{
  "dataset": "rendered dice on a table",
  "train_examples": 72500,
  "num_classes": 7,
  "encoder_qk_norm": true,
  "encoder_depths": [3, 6, 3],
  "encoder_widths": [64, 128, 256],
  "decoder_attention": true,
  "init": "torch_default",
  "orthogonalizer": "newton_schulz_5",
  "epochs": 2.8,
  "final_lr_fraction": 0.05
}
Rows from block 3 of the encoder of a small segmentation model, named by matrix and row number. Rows with one number belong to one neuron. Each number is 200 + 20 x the weight over its row's rms, rounded and kept within 0 to 999. All counts start at 0.
After each neuron's rows are labels from the 100 images, of 14976, where the neuron reaches its highest value: "colour at peak" is the nearest of a few named colours to the mean colour under the peak; "lies over" is the class under the peak. Only what is clearly more common there than usual is listed. The data: rendered dice on a table.
# fc1: MLP up (encoder.blocks.3.mlp.fc1.weight, 512x128), inputs 0-127
# fc2: MLP down (encoder.blocks.3.mlp.fc2.weight, 128x512, transposed), outputs 0-127

fc1.124,216,169,217,197,155,234,188,180,198,203,170,169,190,205,228,180,198,174,196,214,213,178,204,181,218,161,185,220,189,191,227,247,219,160,218,191,193,221,189,213,212,212,187,183,207,162,225,193,211,211,215,214,213,193,204,208,159,198,199,200,197,219,204,213,219,196,213,192,225,217,197,204,207,183,200,172,170,209,182,216,217,162,225,243,184,179,215,204,209,194,212,226,211,220,173,180,168,195,187,180,178,170,194,193,222,242,225,229,194,209,189,178,193,180,178,195,190,220,185,207,166,178,176,192,215,188,212,246
fc2.124,181,190,195,213,178,172,185,183,204,226,182,174,178,208,174,201,189,169,199,223,210,170,203,215,194,202,189,208,191,209,206,215,209,183,219,217,210,201,209,228,232,222,219,224,186,245,184,207,232,201,213,175,202,217,228,173,220,219,190,221,204,210,165,183,167,191,171,201,164,197,180,206,203,188,204,238,240,173,205,187,207,178,179,215,219,164,176,190,207,257,204,220,180,194,198,190,218,174,176,219,159,233,201,214,199,188,188,192,213,143,221,180,187,185,189,198,185,199,176,234,209,214,213,206,214,206,220,189
colour at peak: grey
lies over: die with six on top

fc1.275,150,199,185,183,207,187,192,223,157,193,193,174,200,207,191,195,221,201,182,211,191,178,192,197,173,206,215,233,172,194,202,206,204,184,181,166,185,177,204,166,181,217,208,192,179,207,189,224,193,200,189,184,166,181,215,200,191,255,204,163,187,220,198,166,220,198,197,196,206,215,213,208,188,190,197,195,221,210,193,230,251,202,204,226,204,215,209,225,159,182,205,203,219,220,186,193,199,191,212,200,181,197,228,184,167,217,176,206,215,157,180,219,210,216,211,200,198,159,152,221,203,207,151,237,176,205,207,209
fc2.275,214,167,207,229,186,202,192,190,207,229,198,204,211,192,168,220,197,234,220,185,200,177,171,189,203,208,162,217,190,186,204,176,174,222,184,232,190,148,205,196,197,226,236,205,169,168,205,164,204,213,248,199,192,215,169,205,202,180,189,182,220,202,221,239,224,204,218,222,195,202,190,204,193,205,213,203,212,207,262,194,215,189,186,196,167,231,199,175,220,203,184,206,209,193,240,211,167,212,197,194,203,176,194,165,228,228,228,181,169,185,194,208,236,176,207,200,224,219,200,180,210,208,204,181,206,209,201,199
colour at peak: pink
lies over: die with one on top

fc1.60,225,183,197,190,167,182,215,173,215,182,194,164,181,214,195,185,195,227,212,196,200,202,166,226,198,190,190,220,210,208,205,217,215,203,198,159,181,202,166,167,179,229,231,190,191,227,239,198,171,198,173,167,210,189,220,200,197,168,194,200,185,194,195,249,187,229,203,203,178,214,195,210,212,208,218,184,214,237,209,222,233,208,228,215,195,209,188,239,214,207,180,213,199,245,218,169,171,215,201,219,216,210,203,216,205,208,196,190,193,219,195,215,235,222,226,222,194,163,186,184,185,246,164,209,180,212,186,209
fc2.60,209,203,168,232,211,236,191,187,186,218,183,216,194,199,153,183,224,161,217,190,214,172,163,199,205,195,205,199,231,176,216,166,203,199,217,204,159,190,225,205,242,230,199,188,186,208,173,229,203,195,239,192,179,200,219,205,188,206,189,163,201,228,221,227,183,191,203,195,209,201,222,184,178,210,207,224,184,197,227,230,181,191,195,209,185,189,220,187,181,255,166,188,214,226,190,223,211,208,189,202,206,183,218,193,204,189,224,184,220,189,178,224,232,215,189,194,226,243,167,191,199,195,226,199,222,197,181,221
colour at peak: green
lies over: die with one on top

fc1.457,216,185,197,160,209,184,227,185,178,167,184,208,166,204,194,249,191,233,171,184,230,198,197,198,210,203,189,171,202,237,203,196,192,187,196,187,199,168,187,190,209,212,206,226,188,234,213,215,215,201,216,172,201,178,216,190,216,206,218,181,220,223,240,217,202,158,209,196,205,239,223,204,231,208,203,181,182,202,220,198,219,205,201,210,192,200,196,238,161,161,222,214,207,204,216,187,187,176,180,252,190,208,224,218,198,210,190,198,189,142,187,192,211,208,200,162,191,210,199,188,180,220,212,228,163,194,206,181
fc2.457,213,197,197,198,185,167,205,218,164,256,191,203,214,186,188,207,214,202,221,192,189,227,188,160,211,234,235,192,213,218,184,194,238,213,174,180,196,196,226,177,171,189,199,215,181,200,205,225,200,217,208,186,218,206,180,171,196,195,193,224,183,209,194,198,225,201,204,193,210,205,207,199,177,147,214,184,198,228,212,213,224,192,182,208,235,181,217,223,176,205,194,203,221,206,212,174,204,172,247,202,196,192,174,199,228,194,246,220,213,220,242,253,219,172,216,217,180,196,179,213,201,212,168,195,171,199,202,205
colour at peak: pink
lies over: die with three on top; die with two on top

fc1.366,178,194,207,200,168,207,178,184,221,201,190,193,158,195,233,211,176,204,227,190,160,180,187,222,235,175,244,219,182,228,201,188,241,194,165,202,199,206,185,218,158,195,210,208,227,179,197,177,221,172,184,215,212,195,201,213,155,163,185,198,180,211,203,199,190,202,195,195,215,199,195,197,221,170,201,190,189,173,200,202,185,195,193,166,216,207,206,222,173,211,172,205,198,175,159,182,224,195,196,180,214,197,203,184,240,193,187,219,191,185,162,204,167,190,179,242,167,222,197,197,170,189,213,212,198,225,174,193
fc2.366,197,197,183,159,202,238,183,218,183,202,223,208,199,173,204,190,171,219,190,196,199,185,218,242,203,194,169,183,175,210,175,180,207,210,217,201,221,190,227,196,223,194,219,234,179,252,183,257,200,222,216,167,186,214,219,179,229,182,213,199,193,233,172,178,182,221,205,186,201,207,214,208,174,191,220,183,198,192,173,183,172,204,201,230,210,184,187,187,235,244,212,219,178,172,192,167,195,187,195,186,217,228,203,183,197,220,195,221,187,190,228,176,192,215,213,190,206,208,179,175,201,200,204,241,196,177,180,180
colour at peak: grey
lies over: die with six on top

fc1.338,214,227,208,158,169,208,234,189,189,168,204,195,235,186,239,203,192,182,216,199,210,193,205,179,179,216,242,197,226,151,186,173,221,206,202,198,185,199,191,190,190,207,199,186,188,162,215,213,236,194,163,213,205,207,188,200,183,215,211,196,177,225,203,183,228,246,173,200,189,187,182,204,208,216,217,190,185,201,196,215,193,199,209,203,178,182,205,226,209,177,189,228,214,190,210,207,221,197,226,256,193,191,226,192,184,134,205,167,213,185,184,212,195,227,165,164,213,190,196,190,195,222,209,197,199,174,185,191
fc2.338,217,170,157,198,205,224,187,171,199,232,188,226,178,188,189,201,197,189,202,187,222,212,215,215,192,215,192,195,207,204,169,218,195,160,214,210,185,181,188,196,231,225,193,185,212,183,216,195,184,228,179,188,173,201,228,177,175,181,181,165,173,171,215,223,185,166,198,165,223,189,200,184,163,191,186,200,186,195,190,229,184,200,176,201,224,211,188,219,171,199,211,195,227,227,184,171,213,187,186,203,172,195,258,221,189,202,205,205,199,196,193,188,156,198,213,240,183,190,215,170,211,166,181,163,177,228,205,198
colour at peak: grey
lies over: die with six on top; die with four on top

fc1.178,197,176,196,190,162,207,184,190,187,139,202,196,167,187,196,214,209,214,197,214,220,192,222,198,158,190,181,178,221,175,199,203,191,232,182,229,204,211,213,217,186,220,208,197,224,195,202,230,189,175,226,188,202,214,191,183,180,188,216,233,201,220,170,191,211,208,205,212,203,210,235,204,219,176,221,235,198,199,213,252,174,225,182,211,196,200,184,180,198,184,237,203,185,191,173,164,180,190,213,181,233,187,163,189,191,183,186,212,210,203,165,212,237,178,185,212,250,188,176,201,213,206,238,208,214,190,211,224
fc2.178,182,215,185,211,197,196,228,217,229,162,197,179,153,203,250,206,181,189,227,224,206,218,186,139,201,211,177,197,218,209,216,212,185,192,214,215,212,190,161,166,218,230,171,217,206,197,212,195,165,176,213,199,211,172,226,224,222,220,217,182,206,169,232,176,222,197,173,190,194,195,161,196,167,190,220,174,183,230,186,185,210,194,175,163,199,215,192,176,193,177,195,204,211,175,198,202,165,196,212,199,172,202,192,189,247,214,205,198,198,189,187,220,192,218,187,187,208,200,220,222,218,194,186,203,201,204,178,180
colour at peak: pink
lies over: die with three on top; die with five on top

fc1.41,221,193,189,201,199,179,172,169,183,189,201,182,216,188,188,234,176,200,208,233,198,157,194,191,176,158,208,208,150,179,193,204,220,209,195,189,217,212,209,196,195,193,199,186,181,212,204,206,198,225,173,217,180,222,206,226,222,194,226,196,231,177,187,208,182,215,194,174,221,230,205,202,172,178,182,214,177,178,201,216,166,186,175,170,183,209,217,210,195,184,276,249,195,162,187,177,199,193,195,197,190,183,179,185,201,193,215,233,217,250,197,221,214,197,185,196,216,181,218,184,193,193,176,196,217,195,181,202
fc2.41,228,212,223,190,215,198,186,235,206,195,199,180,175,211,210,219,199,195,190,172,202,155,145,187,195,184,194,183,186,210,196,206,186,216,229,151,207,207,169,237,199,216,176,161,215,190,204,207,218,182,204,200,185,207,185,185,158,217,212,196,204,171,177,187,190,199,200,200,207,163,165,163,238,197,201,225,191,210,175,211,191,187,206,177,167,177,180,214,215,229,166,190,217,203,176,170,192,235,220,204,195,208,209,204,199,213,229,226,176,210,216,225,218,190,186,229,201,233,204,197,200,170,216,199,223,213,235,211
colour at peak: green
lies over: die with six on top

fc1.358,207,216,198,200,227,176,178,180,205,172,182,209,202,199,221,157,194,172,215,222,210,172,192,191,225,242,202,193,201,187,219,159,211,195,179,210,190,223,245,226,195,194,235,236,212,216,203,187,216,192,186,185,236,190,212,212,209,188,171,217,179,212,225,209,221,203,180,195,185,175,228,205,181,201,232,187,183,156,249,242,199,236,182,203,175,195,198,176,209,234,216,225,179,228,187,180,196,199,224,223,220,187,184,205,211,192,217,183,187,188,221,220,231,193,191,202,198,220,174,215,200,185,177,206,207,174,172,199
fc2.358,170,171,189,191,176,174,205,222,229,215,178,189,177,188,190,193,241,200,186,223,246,171,214,197,197,169,187,207,205,201,193,226,175,182,207,195,212,212,183,178,223,236,189,144,178,181,218,206,195,189,208,199,197,211,204,174,193,210,175,206,197,226,189,196,163,189,180,203,197,210,214,205,161,196,209,202,175,222,215,211,177,191,233,197,217,218,176,203,224,222,195,217,211,242,182,243,226,202,211,181,200,202,158,190,177,155,203,227,207,194,193,203,199,153,173,228,179,191,199,189,223,172,193,176,186,202,201,203
colour at peak: brown
lies over: die with five on top; die with four on top

fc1.334,220,165,214,241,209,189,208,164,210,175,205,213,181,215,204,176,207,201,169,228,203,183,194,228,190,192,198,206,215,166,186,202,224,202,239,229,240,212,212,220,187,226,184,227,225,175,192,199,175,215,183,200,179,221,142,197,195,229,173,166,196,181,208,195,219,208,196,198,182,197,205,216,219,207,214,183,201,191,144,183,192,192,231,233,192,212,216,196,180,203,194,193,217,220,191,205,181,211,213,189,194,192,177,173,226,234,258,194,191,216,195,185,188,212,178,191,217,188,165,222,219,178,186,196,187,188,218,215
fc2.334,149,201,190,182,236,207,180,210,228,203,197,211,199,207,204,213,188,184,201,165,185,216,212,214,215,205,212,190,193,204,217,244,191,171,197,191,168,201,202,228,198,211,204,166,217,183,190,225,183,161,213,213,189,189,184,210,197,207,261,201,181,194,166,196,165,185,228,206,220,206,207,192,158,187,186,203,192,214,221,216,166,199,179,179,190,178,194,208,191,206,236,221,198,176,206,192,229,234,180,215,168,213,235,193,187,237,192,157,215,187,200,200,197,193,202,212,180,214,228,201,205,217,233,162,173,223,194,177
colour at peak: grey
lies over: die with three on top; die with five on top

fc1.434,211,192,250,212,195,153,214,193,209,195,208,211,212,200,184,211,182,181,202,215,194,194,194,190,224,284,210,178,166,223,217,206,221,196,201,190,184,248,192,209,184,165,232,191,192,169,209,207,198,197,199,173,173,200,161,200,188,217,209,192,155,180,216,180,220,210,187,181,171,222,169,185,209,170,193,203,184,223,219,223,201,218,219,167,201,168,182,193,202,204,212,191,219,184,206,189,244,207,176,194,174,192,207,200,192,214,215,214,161,200,186,197,179,196,185,216,199,150,199,201,202,197,194,206,197,200,214,215
fc2.434,207,204,200,239,191,179,217,214,194,221,191,225,197,228,194,193,197,209,214,195,193,218,187,231,217,173,198,205,219,195,196,196,208,128,186,218,226,185,184,200,196,203,187,196,160,185,204,180,193,180,206,226,232,197,161,192,185,226,174,191,182,194,179,184,209,188,173,200,194,191,192,196,196,200,217,211,186,199,233,181,195,198,173,201,186,212,199,220,178,223,207,170,216,200,177,201,225,239,218,243,184,180,222,236,226,220,239,219,218,153,213,205,192,161,177,202,207,176,175,213,211,217,217,167,221,191,190,164
colour at peak: brown
lies over: die with five on top; die with two on top

fc1.439,194,202,192,211,181,176,212,206,197,156,201,213,198,169,224,190,215,194,199,197,170,223,181,212,226,222,179,208,210,182,196,222,203,183,183,177,166,170,219,193,206,175,223,205,175,238,207,203,203,179,218,171,205,219,191,170,181,200,216,194,197,195,198,192,246,217,191,172,163,194,204,222,197,205,173,198,208,188,201,184,228,216,174,211,200,182,228,154,182,205,229,213,213,179,236,183,166,199,221,217,156,152,188,198,187,216,186,175,161,179,227,196,224,201,207,182,218,214,183,212,229,200,221,214,228,168,206,207
fc2.439,197,158,217,193,181,199,195,231,213,184,201,215,168,147,218,226,195,213,216,186,211,234,217,191,219,209,220,190,186,233,199,173,180,245,186,179,208,178,189,195,194,193,209,206,201,215,165,184,224,187,219,191,202,189,183,171,215,217,177,222,190,204,197,192,207,193,197,192,235,192,228,199,215,227,195,204,179,215,154,218,218,176,185,198,220,176,207,202,187,211,219,210,189,192,198,204,229,236,160,200,200,202,199,175,203,221,220,204,227,242,183,256,207,203,203,178,202,205,193,199,211,249,197,169,230,181,177,176
colour at peak: grey
lies over: die with three on top; die with five on top

fc1.263,219,189,167,177,213,217,204,184,172,186,206,206,215,201,201,191,152,183,214,210,227,223,203,209,223,179,203,174,194,178,180,158,185,214,230,138,201,181,215,221,185,200,198,213,191,231,205,188,168,222,156,230,216,214,209,200,205,230,180,202,173,164,216,167,168,193,267,201,163,216,194,181,198,199,206,205,204,176,190,194,197,204,201,203,176,166,184,181,179,175,200,228,189,199,187,233,197,215,202,207,185,189,198,179,208,195,189,228,186,211,211,176,170,187,205,190,214,216,174,209,190,219,194,199,225,210,217,203
fc2.263,236,215,244,235,188,183,168,206,203,201,217,167,158,185,180,199,211,213,199,213,244,144,209,199,202,205,193,201,197,206,226,204,195,181,217,183,210,207,179,187,193,223,218,239,183,188,197,193,199,230,204,194,223,156,228,229,183,187,227,204,210,199,221,211,204,214,192,193,225,215,221,209,248,163,206,181,186,194,196,206,194,215,184,189,187,207,201,186,230,235,208,208,181,161,231,216,209,219,212,165,185,194,207,184,208,215,231,197,169,191,171,190,189,192,177,193,182,224,206,170,189,174,193,198,219,171,184,219
colour at peak: green
lies over: die with six on top; die with five on top

fc1.490,211,208,173,221,185,205,198,213,229,182,184,221,213,195,194,209,184,221,203,187,196,200,244,218,167,196,199,202,221,201,203,158,204,175,189,214,197,185,222,180,216,216,220,203,205,195,183,149,206,221,209,204,198,243,202,201,172,207,206,192,179,194,191,186,228,187,216,178,216,182,199,154,202,231,226,175,185,183,210,195,210,193,251,211,177,202,172,215,213,174,217,185,201,202,194,248,179,183,217,198,202,160,175,194,224,225,203,192,206,192,229,211,207,146,237,189,223,193,162,191,206,192,215,160,195,223,215,226
fc2.490,205,238,197,202,193,209,161,177,186,204,224,257,170,193,202,192,233,151,208,198,194,202,199,182,210,196,197,232,208,183,219,206,204,212,184,178,160,183,173,203,208,199,184,213,178,201,208,193,230,181,178,209,216,190,212,204,220,193,197,222,218,206,191,223,201,220,224,157,179,220,203,209,203,202,179,211,212,226,145,168,154,185,185,215,196,211,195,229,162,204,200,171,237,187,206,190,181,193,193,210,171,210,185,169,202,220,177,199,194,205,190,195,149,201,190,183,213,165,207,203,218,181,209,186,194,207,170,173
colour at peak: blue
lies over: die with five on top; die with four on top

fc1.97,198,185,203,204,136,181,188,186,179,188,205,209,215,212,202,194,220,233,205,221,177,213,179,148,209,212,227,203,190,183,186,206,189,190,158,186,176,217,195,220,156,183,226,203,199,145,178,196,185,183,224,205,201,183,205,207,228,193,163,206,191,171,210,225,221,204,205,205,168,223,186,184,186,191,207,158,168,180,210,232,191,200,206,185,204,195,218,177,187,206,245,194,177,185,175,204,208,210,187,188,190,192,212,213,173,201,225,234,219,204,170,197,188,204,220,200,203,190,210,232,213,209,176,183,224,180,178,162
fc2.97,200,213,225,211,243,206,209,204,197,200,192,165,175,216,186,147,202,210,233,212,208,199,190,178,223,197,215,193,175,229,196,195,205,187,176,199,206,210,194,191,198,161,171,187,196,195,198,201,177,204,184,221,228,224,149,195,191,215,175,177,231,186,171,168,155,210,215,220,173,216,205,218,166,177,197,201,182,211,202,249,202,209,222,225,198,207,222,205,195,210,189,203,229,197,200,222,168,197,165,219,234,219,187,204,198,209,232,201,152,179,187,197,222,180,198,219,231,185,191,186,204,229,220,182,184,190,180,185
colour at peak: black
lies over: die with five on top

fc1.321,217,185,211,198,222,183,194,167,231,192,201,184,190,212,205,220,211,209,198,199,170,181,193,215,199,182,207,186,199,249,216,202,184,230,186,195,208,210,224,229,197,206,223,220,221,213,232,191,191,167,191,203,197,191,192,219,217,212,172,243,171,215,170,200,176,238,206,184,195,189,190,205,184,150,184,194,184,179,203,170,222,174,226,206,157,224,224,199,189,225,211,209,197,183,196,167,196,198,215,157,177,205,201,235,240,205,204,228,182,219,175,222,185,159,139,190,206,199,205,192,195,210,195,208,181,182,192,200
fc2.321,229,223,189,177,196,220,198,217,215,191,228,172,211,196,222,199,172,182,186,190,189,197,216,175,210,192,204,188,213,198,188,174,185,166,173,201,234,190,187,207,192,206,239,155,174,230,186,202,231,191,183,205,183,224,197,192,233,169,222,175,170,198,212,206,208,217,182,218,188,188,178,192,210,195,284,238,196,184,213,190,214,231,198,191,201,180,221,196,209,207,233,202,172,226,229,164,196,187,179,205,207,220,189,204,164,223,222,222,162,196,220,180,203,208,184,225,194,205,180,184,186,196,190,207,196,197,214,211
colour at peak: green
lies over: die with six on top

fc1.256,211,214,210,198,173,208,220,187,214,222,175,165,205,177,209,169,184,209,184,213,227,170,216,214,194,178,209,205,203,203,201,196,243,191,182,203,206,178,180,179,217,193,188,202,192,186,231,209,179,250,172,194,188,178,261,208,200,175,209,209,205,227,181,204,176,224,200,190,167,186,239,199,224,179,201,200,199,230,199,191,192,179,209,207,202,219,175,135,211,191,195,219,169,204,198,210,208,183,179,197,205,169,219,160,196,192,204,170,216,200,210,233,239,214,226,208,209,223,215,209,183,181,170,212,170,190,220,199
fc2.256,225,183,200,142,174,188,180,191,194,163,197,191,176,236,212,184,239,183,193,210,201,209,221,197,223,208,238,173,201,197,215,185,216,195,202,232,218,208,225,221,173,175,205,183,215,211,189,202,229,153,192,192,215,246,208,201,180,202,185,210,196,228,192,212,187,214,179,231,208,162,242,218,181,200,176,221,207,203,197,171,210,200,210,175,224,193,215,229,198,220,177,205,221,237,185,195,213,205,198,235,216,209,191,231,183,209,186,207,197,175,169,190,169,176,185,222,196,162,202,185,194,178,198,182,180,190,190,208
colour at peak: green
lies over: die with two on top

fc1.13,192,203,190,201,213,180,191,165,198,196,222,211,224,217,192,208,244,170,195,205,197,200,182,205,171,223,205,204,208,178,220,214,184,224,193,193,195,188,178,194,192,194,221,200,191,182,199,157,196,251,173,172,215,212,200,223,205,222,205,199,204,208,202,211,223,234,157,183,212,213,254,189,209,220,191,226,220,226,235,228,199,214,158,188,171,195,222,182,227,158,179,178,201,168,195,189,195,206,207,163,169,182,193,204,220,209,210,211,220,175,182,209,217,258,205,182,220,201,207,174,177,200,196,198,193,175,223,202
fc2.13,191,160,198,215,235,227,210,227,249,210,184,183,206,211,204,221,206,182,195,193,222,206,207,172,184,205,194,236,188,239,169,205,206,227,196,191,175,184,149,205,203,198,187,176,242,153,203,186,202,184,211,216,213,176,188,199,208,183,192,173,217,198,176,171,156,215,191,203,220,186,194,189,181,202,162,203,211,212,201,186,203,175,205,204,196,231,198,227,203,192,205,194,216,238,211,195,199,165,182,166,217,202,223,169,205,215,183,225,181,177,183,204,192,191,165,200,221,174,184,182,164,174,196,206,206,186,212,166
colour at peak: grey
lies over: die with six on top; die with three on top

fc1.159,188,196,214,226,221,203,219,210,166,158,205,205,197,222,196,202,222,238,211,166,191,226,204,205,201,164,216,229,176,180,194,185,221,190,152,183,240,190,182,219,231,252,217,189,203,217,222,210,174,176,184,201,193,212,181,170,213,199,170,198,171,207,192,199,198,171,209,175,192,207,207,196,205,171,184,215,201,178,186,202,194,187,235,215,216,197,222,247,174,181,214,207,208,220,194,170,183,184,207,226,188,204,160,205,183,191,205,200,219,214,225,215,167,176,204,196,218,186,169,200,247,229,189,201,189,215,217,203
fc2.159,188,202,194,204,188,197,201,197,209,193,134,214,202,210,183,205,199,204,169,189,174,173,184,212,222,209,183,234,237,215,194,215,157,187,211,197,224,173,211,196,185,179,198,186,222,193,228,208,192,182,196,218,152,231,200,219,204,196,213,228,220,191,183,205,171,233,188,216,219,228,258,198,209,199,213,210,194,232,225,168,197,209,248,210,192,197,228,203,203,222,201,219,204,208,205,212,227,227,219,224,193,192,237,223,200,203,216,184,166,186,214,193,219,245,189,181,205,190,238,197,190,184,197,182,188,177,192,213
colour at peak: grey
lies over: die with three on top